Rows from block 6 of the image encoder of a small image captioner, named by matrix and row number. Rows with one number belong to one neuron. Each number is 200 + 30 x the weight over its row's rms, rounded and kept within 0 to 999. All counts start at 0.
Before each neuron's rows are labels from the 100 images, of 14976, where the neuron reaches its largest size: "responds to" is what is common among them. Only what is clearly more common there than usual is listed. The data: pictures of board games with random positions, seen at a slant.
# gate: MLP gate (encoder.blocks.6.mlp.gate.weight, 512x128), inputs 0-127
# fc1: MLP up (encoder.blocks.6.mlp.fc1.weight, 512x128), inputs 0-127
# fc2: MLP down (encoder.blocks.6.mlp.fc2.weight, 128x512, transposed), outputs 0-127

responds to: discs on a green board
gate.471,219,221,226,170,191,198,105,266,189,175,195,188,216,192,233,195,222,156,192,243,231,205,213,162,222,216,206,219,173,220,225,161,270,162,224,165,187,160,223,222,214,203,227,243,210,222,118,206,207,232,219,185,188,212,188,232,200,207,182,166,150,196,185,192,191,148,235,224,209,185,203,186,167,244,198,175,222,180,236,185,174,181,196,199,228,147,183,122,240,196,159,168,204,134,219,222,178,181,179,162,232,202,179,230,175,209,188,148,173,260,224,227,218,154,193,232,212,245,165,195,188,176,236,220,172,187,209,221
fc1.471,174,185,215,169,163,161,201,198,242,198,214,211,161,197,187,245,225,220,208,154,235,296,180,215,181,205,169,162,244,210,214,222,212,238,287,198,246,234,151,183,191,156,194,216,191,220,194,204,152,212,207,267,202,218,126,213,233,176,141,201,212,205,203,157,215,235,187,151,185,186,158,247,243,186,181,250,169,227,188,203,163,231,252,247,178,178,174,258,209,177,195,181,191,200,196,210,189,209,170,161,168,211,196,199,178,212,231,209,217,236,181,171,170,199,232,178,197,158,234,175,193,234,171,186,199,231,181,215
fc2.471,188,176,201,163,263,217,187,213,208,196,219,231,200,164,264,197,257,208,210,239,219,150,196,183,211,182,220,203,198,171,176,236,189,195,213,191,192,172,209,194,197,208,229,209,202,205,219,171,203,126,179,185,105,164,253,209,194,206,182,190,186,216,167,263,173,170,146,160,188,218,222,198,170,180,209,236,204,259,229,209,206,168,132,197,262,164,220,194,174,163,220,202,230,217,188,192,226,154,208,165,206,163,260,200,202,250,214,124,250,194,242,170,255,225,198,184,208,208,201,177,150,212,197,171,199,191,202,226

responds to: discs in an upright rack
gate.211,199,263,229,251,227,183,260,191,176,222,226,166,166,269,168,205,140,181,214,245,153,189,176,242,180,210,209,176,256,255,156,165,213,180,225,215,194,231,202,176,177,257,199,173,177,217,222,205,225,179,170,124,165,159,182,172,217,132,194,185,152,202,184,256,192,192,246,221,210,185,190,222,178,174,194,183,164,212,236,223,237,221,223,211,203,204,247,235,176,208,248,155,180,172,184,194,213,193,206,198,184,182,211,214,210,229,221,177,176,271,239,203,221,233,205,231,231,230,189,209,244,173,206,231,196,221,170,213
fc1.211,193,167,228,183,163,177,166,175,202,192,141,216,247,198,229,204,225,218,191,267,213,237,236,210,190,175,188,207,234,220,214,206,205,185,193,188,199,254,173,178,227,191,210,191,222,168,187,174,158,163,180,210,267,225,227,268,131,198,226,228,221,186,232,218,161,148,196,247,181,173,184,200,198,272,178,140,233,215,168,213,179,196,222,249,220,123,191,232,288,220,192,188,197,212,177,243,202,218,245,224,175,177,187,171,162,178,209,225,205,167,171,166,170,204,146,177,174,213,199,212,189,212,176,207,221,186,236,229
fc2.211,215,242,188,165,219,174,230,203,236,142,208,246,189,209,181,141,143,179,184,208,149,219,160,199,246,186,241,231,180,176,246,237,183,212,154,149,268,170,198,162,205,192,199,151,221,240,251,197,170,185,205,231,229,195,261,170,203,208,136,245,197,187,235,187,237,215,252,187,222,177,168,197,194,198,226,154,181,227,203,203,184,233,192,199,211,205,196,195,164,215,200,217,207,173,148,242,172,210,187,158,231,193,219,225,221,181,252,162,141,186,175,180,221,178,239,199,211,227,206,172,235,209,244,189,219,216,157,147

responds to: discs on a green board
gate.325,227,206,214,220,125,224,198,206,185,180,251,200,198,204,201,193,207,231,160,191,242,236,206,213,173,199,209,213,222,210,200,193,171,197,229,157,167,170,179,204,226,220,167,174,180,204,244,211,225,212,177,164,271,196,135,165,182,205,191,176,225,200,167,135,207,193,177,200,213,206,223,184,180,181,236,201,265,260,168,172,225,213,166,191,215,143,227,192,184,212,287,208,228,185,209,209,240,134,195,212,150,219,179,211,156,230,209,196,197,222,171,168,201,186,165,229,232,185,183,241,221,160,189,106,240,236,242,180
fc1.325,227,231,302,201,186,181,146,199,176,124,268,207,234,213,222,187,220,214,172,184,213,196,195,236,202,208,170,216,208,183,179,191,211,196,224,213,185,192,182,166,232,185,170,198,247,185,221,200,201,188,180,183,216,208,189,144,150,224,176,180,145,238,211,189,231,149,227,185,234,201,236,189,159,143,239,205,192,190,175,173,153,193,219,187,205,225,197,170,188,193,236,203,177,199,181,177,189,133,240,229,166,222,187,179,169,226,210,170,193,226,137,178,209,194,188,230,300,212,178,237,251,160,177,183,224,239,213,223
fc2.325,253,231,227,183,213,229,228,221,216,180,143,144,205,175,190,174,245,238,168,188,201,259,203,171,212,164,185,257,222,133,232,211,163,182,269,182,185,227,249,229,180,196,172,225,209,163,239,136,185,229,235,215,181,187,192,231,230,223,207,123,183,233,172,179,189,199,192,234,227,215,203,205,183,219,218,230,203,209,239,190,192,204,174,166,160,160,150,219,206,174,206,234,169,146,196,173,250,196,177,179,187,180,172,124,198,187,224,198,245,181,189,166,164,180,206,244,208,228,205,200,200,186,247,178,155,221,176,209

responds to: discs in an upright rack
gate.436,204,248,230,182,181,180,208,167,179,197,166,236,205,194,202,240,173,134,189,212,180,188,222,204,275,178,204,160,245,213,160,241,185,207,202,190,249,255,206,158,204,252,231,260,197,193,229,181,214,170,227,230,154,200,284,170,218,222,195,177,169,234,153,202,164,171,183,226,198,166,164,183,182,217,241,176,237,198,207,176,159,185,232,248,193,163,203,170,162,218,210,248,234,168,248,206,223,273,221,218,201,194,187,233,168,194,208,211,244,208,151,169,205,183,161,205,146,217,199,231,218,212,211,162,178,197,182,228
fc1.436,160,250,200,207,197,152,204,176,183,216,145,231,167,205,210,228,221,202,187,215,226,232,207,208,219,215,165,204,260,202,225,219,143,205,185,129,246,228,232,223,190,264,189,226,232,204,225,212,213,242,211,199,165,222,214,223,207,233,178,191,193,199,195,221,203,131,202,233,195,244,185,238,184,199,223,174,149,151,221,233,225,187,281,231,203,147,189,244,221,199,184,196,200,215,189,183,180,184,253,214,182,148,180,263,223,156,173,183,230,203,150,177,216,142,150,182,178,212,174,161,178,252,226,215,239,200,219,224
fc2.436,205,170,207,211,251,161,211,232,229,194,220,200,212,217,221,190,206,198,181,162,220,209,223,200,184,179,230,198,226,183,137,210,210,244,192,213,179,164,138,189,220,150,191,174,214,240,168,223,189,166,204,229,197,197,236,216,200,203,232,277,165,183,206,130,232,227,232,180,219,173,229,207,239,193,185,193,227,235,167,211,202,199,148,170,284,225,231,158,201,189,186,205,191,169,175,234,198,217,173,191,252,226,192,173,206,234,236,225,178,163,230,205,185,200,201,147,175,264,242,254,198,195,214,195,246,108,162,159

responds to: discs in an upright rack
gate.239,147,183,180,176,222,193,238,243,243,149,198,187,146,166,194,192,223,151,192,202,239,246,188,138,197,185,239,232,246,218,235,184,200,179,186,200,237,176,253,190,190,206,200,210,161,175,241,194,195,196,228,192,178,154,216,173,199,204,176,202,225,206,244,196,213,218,177,208,188,157,182,198,246,186,220,209,236,164,179,215,187,180,177,187,154,209,189,213,207,187,208,294,191,185,190,149,202,187,223,202,179,178,167,288,222,209,195,175,165,161,213,232,203,231,219,233,228,188,193,141,115,193,187,280,208,202,240,227
fc1.239,203,242,197,218,157,266,166,184,132,251,179,245,222,182,213,208,195,257,247,202,219,231,208,191,182,208,163,168,149,147,170,175,191,197,193,182,151,200,159,238,245,202,195,193,235,194,160,207,216,225,192,213,266,196,191,169,214,180,217,191,217,132,174,228,220,210,169,212,194,223,228,178,217,237,227,224,177,230,225,178,179,202,226,212,213,190,204,230,237,210,170,186,242,162,221,198,206,227,132,241,218,202,194,167,180,234,169,239,216,131,177,180,245,173,212,165,196,196,172,268,242,203,186,139,198,182,172,175
fc2.239,151,185,187,207,224,131,212,264,236,165,242,243,188,209,191,186,171,209,203,186,198,166,194,210,209,188,222,191,176,234,174,264,183,135,236,232,246,218,260,193,213,172,181,208,229,243,274,217,188,228,160,235,178,217,203,215,184,156,203,179,223,155,221,189,172,208,214,163,224,215,151,229,176,217,221,160,174,169,193,129,228,257,218,194,196,188,213,203,200,205,205,195,203,244,209,149,225,222,237,193,213,261,237,154,183,171,213,176,229,215,191,229,212,234,172,236,223,180,172,249,189,168,174,223,203,173,252,172

responds to: nearly full; discs on a green board
gate.301,232,171,190,242,138,189,143,204,214,200,207,184,281,148,188,178,239,201,199,239,240,216,211,235,171,182,151,213,235,195,171,181,186,212,205,144,172,191,248,202,171,178,194,227,194,154,186,182,186,224,181,255,216,257,192,191,171,203,232,253,206,169,242,223,159,161,191,203,187,171,193,194,194,176,178,206,155,224,139,197,179,201,151,181,191,195,149,235,242,222,249,182,178,215,258,240,192,238,180,234,200,204,196,222,187,244,112,212,186,210,224,216,145,232,188,205,229,153,192,195,214,184,209,221,212,189,217,231
fc1.301,219,224,223,166,224,190,256,188,182,223,202,246,209,214,215,178,186,224,109,259,179,248,245,224,208,120,189,190,175,242,187,199,166,235,199,235,168,188,167,223,241,181,157,156,182,227,252,204,175,238,195,197,199,175,216,167,210,153,201,253,199,172,184,173,225,228,234,219,260,234,226,174,204,205,217,202,185,153,203,209,155,212,242,161,208,162,184,187,193,206,202,196,226,176,205,153,167,166,203,174,246,222,189,190,232,197,219,188,198,201,192,180,214,220,253,218,207,218,172,181,162,227,193,199,170,168,146,113
fc2.301,205,169,274,161,249,244,206,198,257,177,170,222,182,199,232,142,206,217,212,228,213,243,223,201,237,226,140,209,227,219,214,216,224,215,202,209,147,183,177,235,223,193,167,234,231,194,143,221,206,226,171,222,196,230,173,194,154,179,214,193,219,222,172,192,181,182,151,203,198,193,202,212,209,200,166,206,257,192,221,209,214,173,166,216,196,171,162,192,261,156,211,233,215,263,192,175,211,249,175,247,187,271,209,165,165,210,185,184,234,181,143,239,193,181,236,247,232,165,207,163,181,258,214,204,175,251,227,186

responds to: discs in an upright rack; nearly empty
gate.309,179,160,127,203,159,232,201,197,220,193,163,221,224,140,167,239,158,176,172,231,209,222,216,239,198,190,181,231,152,235,209,157,174,213,177,165,229,219,233,209,173,210,178,206,208,205,245,210,173,218,213,226,220,212,222,199,196,216,217,178,152,138,196,252,213,230,251,230,245,176,166,230,127,168,206,189,204,211,151,182,191,237,192,169,177,198,271,195,254,194,199,196,224,270,191,143,180,174,192,157,199,201,201,217,207,223,252,234,246,213,186,186,198,208,146,187,196,193,234,187,169,225,186,220,214,220,157,146
fc1.309,146,187,197,187,153,222,173,213,205,140,183,197,165,203,190,225,220,216,197,249,194,199,199,204,212,223,146,180,204,235,179,181,165,205,183,141,208,244,183,211,200,206,190,202,246,255,248,166,152,225,188,244,223,210,249,200,203,209,191,188,165,132,201,242,237,231,225,240,240,236,144,243,162,175,216,207,206,255,210,177,161,227,237,204,177,200,230,149,192,173,184,202,202,220,216,184,196,224,226,158,220,199,177,183,239,235,210,253,248,171,176,137,169,154,172,211,221,195,273,223,214,154,230,190,236,217,214,183
fc2.309,220,222,178,234,212,209,217,156,250,221,160,258,190,232,169,198,246,164,149,230,144,171,170,156,244,249,164,226,244,185,188,232,244,211,203,192,205,199,226,210,184,195,226,190,162,225,233,212,185,188,178,227,170,199,248,214,197,220,200,183,178,213,254,199,134,240,203,183,182,193,228,238,200,172,199,151,148,162,271,235,218,165,207,170,220,188,156,176,220,200,225,229,175,181,195,218,243,210,197,170,170,158,156,192,179,186,221,174,184,224,169,219,228,249,184,164,180,257,172,208,189,186,215,210,155,224,133,172

responds to: discs in an upright rack
gate.275,207,197,205,211,158,239,196,181,176,180,180,232,207,137,171,154,134,219,259,184,203,218,186,236,231,169,170,201,171,189,200,179,164,220,172,166,197,180,201,237,154,163,189,135,211,207,222,133,272,193,226,242,230,256,195,193,179,251,252,244,169,213,222,183,177,192,206,196,241,224,183,189,198,232,212,192,203,190,192,228,185,155,224,216,173,208,169,218,199,171,176,243,190,143,198,156,228,185,261,233,265,180,196,241,209,155,198,216,182,223,233,201,187,180,196,182,198,254,218,181,184,229,181,219,154,223,154,171
fc1.275,191,194,199,232,194,218,156,201,235,174,207,206,198,178,185,212,175,211,180,260,242,166,174,182,173,169,184,153,205,153,217,233,222,227,237,236,205,244,163,215,205,194,169,198,198,173,177,187,260,221,216,228,190,233,204,189,192,263,203,239,188,177,230,160,229,247,193,222,256,187,173,203,160,261,213,211,224,189,160,159,201,189,231,246,179,157,177,190,174,170,161,244,197,174,202,249,190,159,164,242,237,189,173,214,225,253,180,215,207,238,245,170,194,220,231,242,152,206,115,200,231,199,209,222,159,261,199,220
fc2.275,199,144,173,216,231,236,230,207,237,198,144,230,189,187,187,165,220,182,201,185,209,197,237,210,212,213,251,251,242,217,249,182,127,199,185,206,245,172,269,175,205,235,215,227,214,241,222,204,202,217,208,229,177,208,216,209,221,145,229,183,194,209,163,229,234,243,222,204,176,199,238,193,249,145,196,197,172,217,176,260,234,232,156,158,152,152,204,155,195,212,222,162,186,143,204,186,184,183,207,158,155,202,190,233,120,192,212,214,183,159,185,221,159,228,192,154,206,209,218,174,150,170,219,196,220,172,181,191

responds to: nearly full; discs in an upright rack
gate.117,187,174,219,195,158,236,172,162,175,196,194,143,157,194,210,165,173,238,199,221,187,208,187,190,230,199,250,213,219,224,201,153,195,190,146,185,196,145,238,222,200,177,242,216,155,197,235,216,186,195,161,219,221,225,210,209,252,168,178,186,290,226,139,203,217,178,223,184,192,220,199,192,198,226,177,179,235,220,233,240,217,251,176,179,175,233,216,161,181,172,209,253,276,154,243,184,214,155,166,145,157,232,190,169,187,203,178,210,237,183,161,190,172,200,230,188,235,192,205,259,187,149,192,216,214,250,171,209
fc1.117,217,224,159,270,212,237,213,213,201,202,143,165,185,194,233,195,177,165,190,197,222,182,196,140,157,209,188,203,178,188,192,205,197,222,205,220,186,199,194,240,182,209,199,200,168,248,262,235,187,233,183,170,184,182,234,184,237,151,194,160,235,147,136,263,208,251,223,185,182,165,153,241,198,185,222,207,234,193,202,234,245,179,165,216,211,226,216,240,222,263,185,218,220,204,214,166,154,198,170,147,188,200,157,257,203,137,201,226,186,154,215,183,192,206,250,243,228,170,172,197,219,161,166,205,191,153,181,229
fc2.117,198,209,179,198,162,175,152,193,239,228,163,258,191,274,166,233,195,204,161,267,191,184,237,276,202,199,224,184,195,250,215,226,163,206,252,177,253,182,189,256,208,187,192,240,238,189,149,190,192,183,222,200,222,199,177,210,150,246,248,186,179,244,260,192,214,189,144,214,184,231,161,201,232,207,215,189,195,200,189,192,201,213,217,183,173,223,220,155,221,185,187,229,206,199,254,172,180,205,220,230,167,157,177,270,242,209,175,208,190,215,179,252,168,184,195,148,188,199,164,160,179,218,220,165,205,236,221,181

responds to: nearly full
gate.147,215,169,172,239,209,132,250,223,212,227,206,191,209,184,199,200,279,174,221,193,176,189,173,168,216,247,164,201,184,256,194,140,216,214,224,225,193,189,190,190,212,203,160,233,140,188,264,268,187,194,226,214,233,191,239,205,174,213,171,209,210,171,214,190,176,209,182,193,217,199,240,159,214,228,180,181,209,201,127,190,248,185,168,207,241,197,157,196,172,183,187,94,175,178,193,208,224,187,170,233,162,210,175,184,192,180,200,195,175,142,145,238,200,230,203,183,207,199,212,218,201,175,235,169,204,186,231,274
fc1.147,211,201,145,194,209,114,266,229,215,254,173,185,234,194,211,178,248,198,251,177,203,232,229,198,182,208,184,194,205,186,173,164,183,180,231,175,215,211,279,196,206,211,233,195,221,137,248,187,135,180,223,225,244,203,239,227,166,214,175,209,255,192,193,183,140,242,139,206,220,203,232,193,173,189,217,155,130,171,163,211,239,209,179,196,169,185,205,241,170,201,192,147,233,205,155,175,237,226,214,171,164,224,226,230,176,220,203,202,176,169,186,236,211,186,194,203,181,248,170,219,176,202,177,169,202,188,203,213
fc2.147,184,194,211,236,236,262,153,211,245,179,217,177,195,240,190,211,164,167,166,206,148,204,187,187,176,217,181,222,188,195,259,195,168,233,199,232,198,198,171,189,170,191,184,194,248,201,227,247,170,188,162,186,150,177,216,230,174,134,144,182,176,183,232,172,262,138,211,212,210,182,148,169,210,190,202,256,205,166,230,223,176,235,176,199,273,144,215,208,208,172,212,233,202,202,201,209,207,223,153,216,249,214,213,135,254,189,187,193,203,255,182,196,186,206,229,180,211,172,214,156,165,218,250,210,237,236,229,214

responds to: discs in an upright rack
gate.432,215,154,202,198,169,240,186,187,259,186,188,207,212,216,161,209,247,170,216,219,206,169,156,215,206,200,187,206,211,224,218,220,160,250,219,182,205,203,213,208,226,236,166,186,208,179,214,205,218,219,172,227,249,173,234,227,193,175,131,218,216,192,135,175,214,206,231,241,140,202,211,144,184,192,253,171,230,191,211,225,173,257,256,191,225,194,191,171,202,183,206,213,255,242,228,244,235,175,214,161,199,224,126,121,183,278,204,207,254,223,213,182,236,192,207,218,235,222,216,205,202,187,185,177,183,257,169,179
fc1.432,167,184,178,278,194,209,218,163,220,258,193,191,166,193,238,209,238,238,285,188,180,205,228,185,211,189,169,207,211,167,238,255,178,251,193,155,172,184,162,220,212,185,211,191,231,210,224,162,166,225,215,157,206,192,193,138,188,213,223,197,223,232,200,230,213,219,176,160,186,184,147,259,180,232,152,209,195,176,236,166,168,167,188,207,125,226,203,202,238,242,213,240,185,190,180,160,192,213,181,198,206,169,221,259,225,145,243,167,206,197,158,224,185,197,249,211,168,183,205,227,225,190,201,220,225,148,235,203
fc2.432,231,166,244,212,224,172,177,151,178,230,223,232,221,173,225,177,184,171,206,203,229,183,219,271,208,220,212,215,206,212,195,246,218,195,205,240,185,175,183,222,158,159,201,158,230,168,154,218,264,190,200,190,194,218,215,234,143,121,144,228,155,173,207,178,205,235,166,227,191,227,202,210,164,213,201,227,199,182,173,220,189,215,231,222,218,224,219,247,161,207,192,249,210,229,214,181,172,242,206,143,197,201,173,193,245,147,206,272,182,166,240,210,216,224,150,219,210,229,191,227,144,163,127,195,204,210,187,227

responds to: nearly full; digit grid; noughts and crosses
gate.413,223,225,230,179,213,204,205,161,150,200,209,181,220,153,219,200,243,193,231,170,253,219,189,134,204,213,215,203,205,224,191,247,243,203,215,218,224,224,201,212,164,205,250,199,135,211,226,174,183,200,215,209,175,206,170,255,185,232,185,179,279,205,259,235,247,189,210,241,205,231,167,235,180,144,226,134,202,187,221,225,169,192,175,221,149,237,194,178,195,230,193,180,218,130,195,156,222,147,233,189,185,212,238,168,185,189,183,232,213,188,183,199,152,206,238,146,165,172,173,196,183,241,207,226,183,261,178,221
fc1.413,186,233,144,181,169,249,162,176,198,195,199,263,207,240,189,194,192,235,187,176,241,181,204,207,204,181,228,135,180,147,200,213,216,238,176,156,232,217,174,248,197,186,225,241,236,177,233,171,175,153,152,193,219,186,214,187,155,196,170,152,241,244,153,204,207,152,147,192,229,199,211,191,171,266,202,162,202,197,242,155,210,289,210,224,200,244,190,202,227,224,159,186,178,232,184,226,179,187,195,176,194,179,222,216,150,217,228,172,218,212,210,173,180,253,176,208,196,190,219,217,235,217,248,249,178,235,199,171
fc2.413,181,180,211,237,209,156,216,216,202,214,205,173,226,148,231,255,165,201,223,174,191,150,193,194,181,239,161,240,220,226,156,231,224,218,169,170,145,232,204,185,205,159,207,194,231,205,128,213,205,200,193,206,241,239,142,200,213,173,166,216,218,192,230,176,149,243,174,164,196,231,213,199,194,214,178,200,167,203,187,202,218,266,208,252,248,150,200,212,202,213,199,199,191,225,197,209,321,239,163,196,207,220,216,161,208,139,200,174,179,168,233,240,185,185,238,244,184,213,208,198,171,167,172,207,172,156,183,218

responds to: discs on a green board
gate.186,155,215,151,199,185,260,165,183,141,207,194,177,174,245,182,232,198,165,229,167,188,149,167,178,188,139,167,215,222,181,211,200,239,191,202,166,244,185,209,172,217,217,198,107,188,253,218,230,217,208,188,224,204,190,227,202,181,134,238,165,212,184,226,174,198,197,197,178,162,168,140,190,217,226,234,218,244,136,193,188,193,210,192,180,206,166,221,246,208,181,160,245,224,219,209,188,273,258,161,178,200,209,212,203,202,234,156,178,218,171,230,119,204,211,190,192,213,208,210,226,203,217,225,186,237,221,194,178
fc1.186,186,233,206,201,233,164,187,208,245,176,199,165,147,244,220,198,201,275,235,210,244,204,220,212,199,158,222,238,180,188,182,226,219,191,142,211,181,177,188,198,211,161,208,181,217,198,173,150,253,243,230,183,183,222,181,158,195,203,213,228,228,200,235,225,201,220,180,190,171,171,182,237,217,177,207,199,183,240,166,122,224,172,189,193,236,239,182,218,207,223,236,177,113,172,194,213,156,193,231,194,207,178,195,183,242,246,198,165,241,168,231,159,143,212,200,207,204,151,251,199,211,224,268,180,187,128,201,217
fc2.186,171,131,189,207,166,166,230,182,267,165,188,181,203,219,194,190,160,212,202,134,212,179,238,237,214,232,189,168,179,179,178,206,225,184,197,238,159,178,194,203,227,235,185,227,264,145,178,192,186,196,149,221,258,180,265,201,194,191,223,208,212,200,183,221,199,167,194,221,234,175,193,167,211,180,207,184,241,188,172,259,185,239,220,173,156,161,223,192,164,185,204,257,245,156,268,227,204,203,180,154,200,176,202,242,187,153,260,223,197,163,189,258,209,159,221,205,201,177,237,205,181,159,183,188,168,213,215,233

responds to: discs in an upright rack; nearly full
gate.120,177,190,217,220,168,201,231,207,183,235,224,202,214,205,196,185,207,224,215,215,227,219,206,156,249,179,179,162,187,207,178,274,185,222,167,267,179,223,136,199,234,223,218,188,204,204,269,211,198,162,170,221,208,158,135,202,257,197,266,191,182,154,173,129,278,206,193,215,169,207,184,122,202,229,168,180,201,209,164,139,187,172,175,193,238,204,247,183,217,224,226,222,195,242,194,210,213,218,201,229,229,186,134,205,232,163,230,214,228,208,170,206,218,161,198,179,223,232,232,222,190,208,189,198,164,194,213,165
fc1.120,266,157,239,158,182,183,194,165,217,207,185,149,214,223,201,180,203,177,222,136,170,222,173,169,142,177,155,233,205,165,165,196,234,204,168,189,229,206,244,193,161,236,190,234,225,217,240,228,230,244,229,231,248,208,154,195,232,194,192,174,181,183,194,234,202,97,185,197,247,216,212,222,238,177,192,188,228,192,187,172,206,181,220,187,196,178,178,177,191,244,205,174,225,152,103,200,161,185,147,203,200,202,229,175,179,217,201,176,247,220,202,237,231,194,182,190,225,186,195,163,195,261,221,188,188,217,238,208
fc2.120,183,214,199,231,203,206,193,169,204,180,179,236,259,173,155,232,215,195,170,255,178,182,244,160,280,273,206,189,237,170,238,237,157,189,216,166,185,231,197,218,247,160,158,148,172,224,143,146,218,187,157,162,208,161,227,191,218,201,175,213,198,182,178,174,226,214,234,219,198,195,216,196,173,227,174,191,277,243,186,158,207,204,197,234,217,185,214,214,228,180,184,206,173,248,213,165,241,197,281,172,236,188,231,211,249,196,195,174,192,208,221,163,173,179,203,203,181,203,218,179,160,212,211,154,218,172,157,194

responds to: discs on a green board
gate.221,205,181,191,207,177,158,210,189,203,244,265,194,172,189,219,240,208,214,161,213,211,232,182,224,193,228,236,181,187,149,242,154,153,187,183,217,172,209,160,222,184,223,199,248,136,203,179,199,248,212,210,192,231,246,142,212,215,149,205,159,204,194,234,217,162,189,207,144,168,120,188,196,203,227,195,165,166,234,192,205,198,180,222,197,242,263,206,182,203,180,193,265,204,131,261,187,175,206,208,206,172,186,209,180,173,206,241,170,165,185,221,255,158,166,235,202,223,173,194,219,250,167,219,147,167,191,205,187
fc1.221,183,210,225,199,189,195,145,203,246,231,184,168,236,244,193,214,118,185,208,174,172,248,216,192,165,137,200,189,189,201,189,242,224,223,205,207,224,210,150,196,242,201,175,163,153,183,251,208,233,199,210,197,184,247,195,236,168,196,178,169,184,228,245,180,181,194,188,198,219,190,155,141,260,219,216,219,229,187,221,197,176,235,185,196,244,246,146,202,193,223,150,172,194,239,266,152,188,176,215,238,194,244,189,203,198,221,168,186,209,133,199,171,230,179,130,177,196,208,207,226,192,184,252,224,241,191,239,175
fc2.221,204,255,213,170,195,193,234,253,194,117,224,201,199,188,197,226,221,251,168,215,214,176,137,212,239,203,231,206,223,220,138,202,226,252,166,133,168,162,206,213,194,189,200,171,215,149,213,193,193,160,174,216,208,209,184,230,185,222,218,157,224,171,136,191,218,150,215,219,215,204,202,195,199,216,167,212,188,193,162,171,135,211,197,203,180,181,207,224,200,192,195,176,209,212,223,201,166,239,130,251,171,171,179,211,121,224,230,195,157,225,201,211,222,181,170,263,250,225,180,180,197,166,231,260,216,228,199,207

responds to: discs on a green board
gate.457,210,194,192,234,129,195,150,192,196,241,228,263,172,178,179,201,230,260,173,186,162,214,213,190,201,248,161,189,230,204,186,207,192,164,222,132,219,151,193,207,217,214,214,182,222,203,170,198,179,201,228,209,253,167,285,178,195,183,220,212,205,164,190,201,210,199,185,201,141,242,210,222,205,152,206,242,230,233,213,263,176,263,179,224,193,235,204,168,189,181,243,154,198,246,228,217,257,176,222,152,179,227,157,251,176,195,182,250,211,244,205,154,227,192,184,152,163,203,223,227,206,185,205,199,200,220,216,215
fc1.457,217,213,175,230,150,196,127,170,198,237,229,244,178,187,156,204,202,237,190,191,184,222,176,210,173,231,189,196,206,218,170,195,197,123,171,143,226,161,197,217,182,269,214,183,238,169,190,174,191,205,255,207,204,174,255,157,195,186,209,225,151,186,212,193,208,208,201,196,126,205,231,191,191,204,189,231,189,216,185,247,174,269,182,182,288,193,214,181,218,210,198,185,205,274,181,235,244,199,237,137,170,202,193,253,217,203,219,214,228,232,216,164,193,167,140,205,157,202,202,176,211,217,182,205,189,207,198,241
fc2.457,193,159,184,245,252,207,168,212,208,185,209,250,207,187,158,178,223,193,160,206,227,207,202,192,184,177,190,225,248,147,164,218,188,250,239,213,275,218,205,166,177,195,232,228,187,178,221,177,105,157,187,249,128,192,190,182,244,192,199,200,176,225,203,151,226,214,209,253,190,186,190,238,185,208,172,249,205,208,170,200,230,171,190,201,196,193,252,198,200,223,243,198,196,211,228,136,188,224,163,206,245,216,198,164,177,215,246,178,193,192,218,125,191,220,216,249,235,180,174,194,187,220,217,194,280,190,179,193

responds to: nearly full; discs in an upright rack
gate.460,213,172,230,183,185,179,204,217,157,199,174,146,163,233,197,227,210,242,187,179,166,244,197,237,239,218,162,181,178,222,200,189,189,160,249,197,185,177,198,238,222,182,174,233,234,171,261,186,188,193,184,214,203,199,216,163,210,193,213,187,240,174,219,197,236,188,212,174,170,198,172,233,209,131,226,226,161,225,198,240,169,215,181,228,188,156,216,249,152,193,187,202,190,212,219,150,140,190,148,221,131,231,194,191,248,181,165,207,235,163,147,175,227,171,237,253,196,245,242,253,244,235,192,237,224,151,163,197
fc1.460,166,140,184,213,243,240,212,173,141,216,166,215,192,218,225,188,130,142,208,213,186,178,199,170,200,262,146,164,187,217,237,221,209,179,204,203,203,206,260,215,155,219,178,210,224,186,247,152,194,234,208,230,240,204,199,217,235,129,189,236,256,175,164,195,199,186,131,198,186,257,191,182,166,255,223,224,228,175,201,248,211,190,153,196,239,256,219,184,189,247,217,172,197,190,236,248,202,194,181,156,143,164,196,231,187,218,169,200,207,171,204,188,216,226,205,182,175,204,211,191,194,240,232,212,168,210,191,201
fc2.460,212,228,182,253,180,227,152,173,163,154,209,194,218,190,184,183,210,240,220,182,242,187,170,213,222,210,181,212,216,189,153,204,188,218,168,198,272,196,179,186,214,186,213,218,235,199,151,147,241,166,223,200,155,232,202,199,156,208,180,242,257,188,226,197,179,241,198,155,192,113,192,172,177,200,171,121,213,233,140,179,229,208,184,215,193,225,277,256,158,183,165,219,172,220,224,193,218,200,223,208,204,232,194,203,246,172,160,212,206,222,226,182,243,200,231,190,193,198,208,231,134,177,178,239,211,204,238,163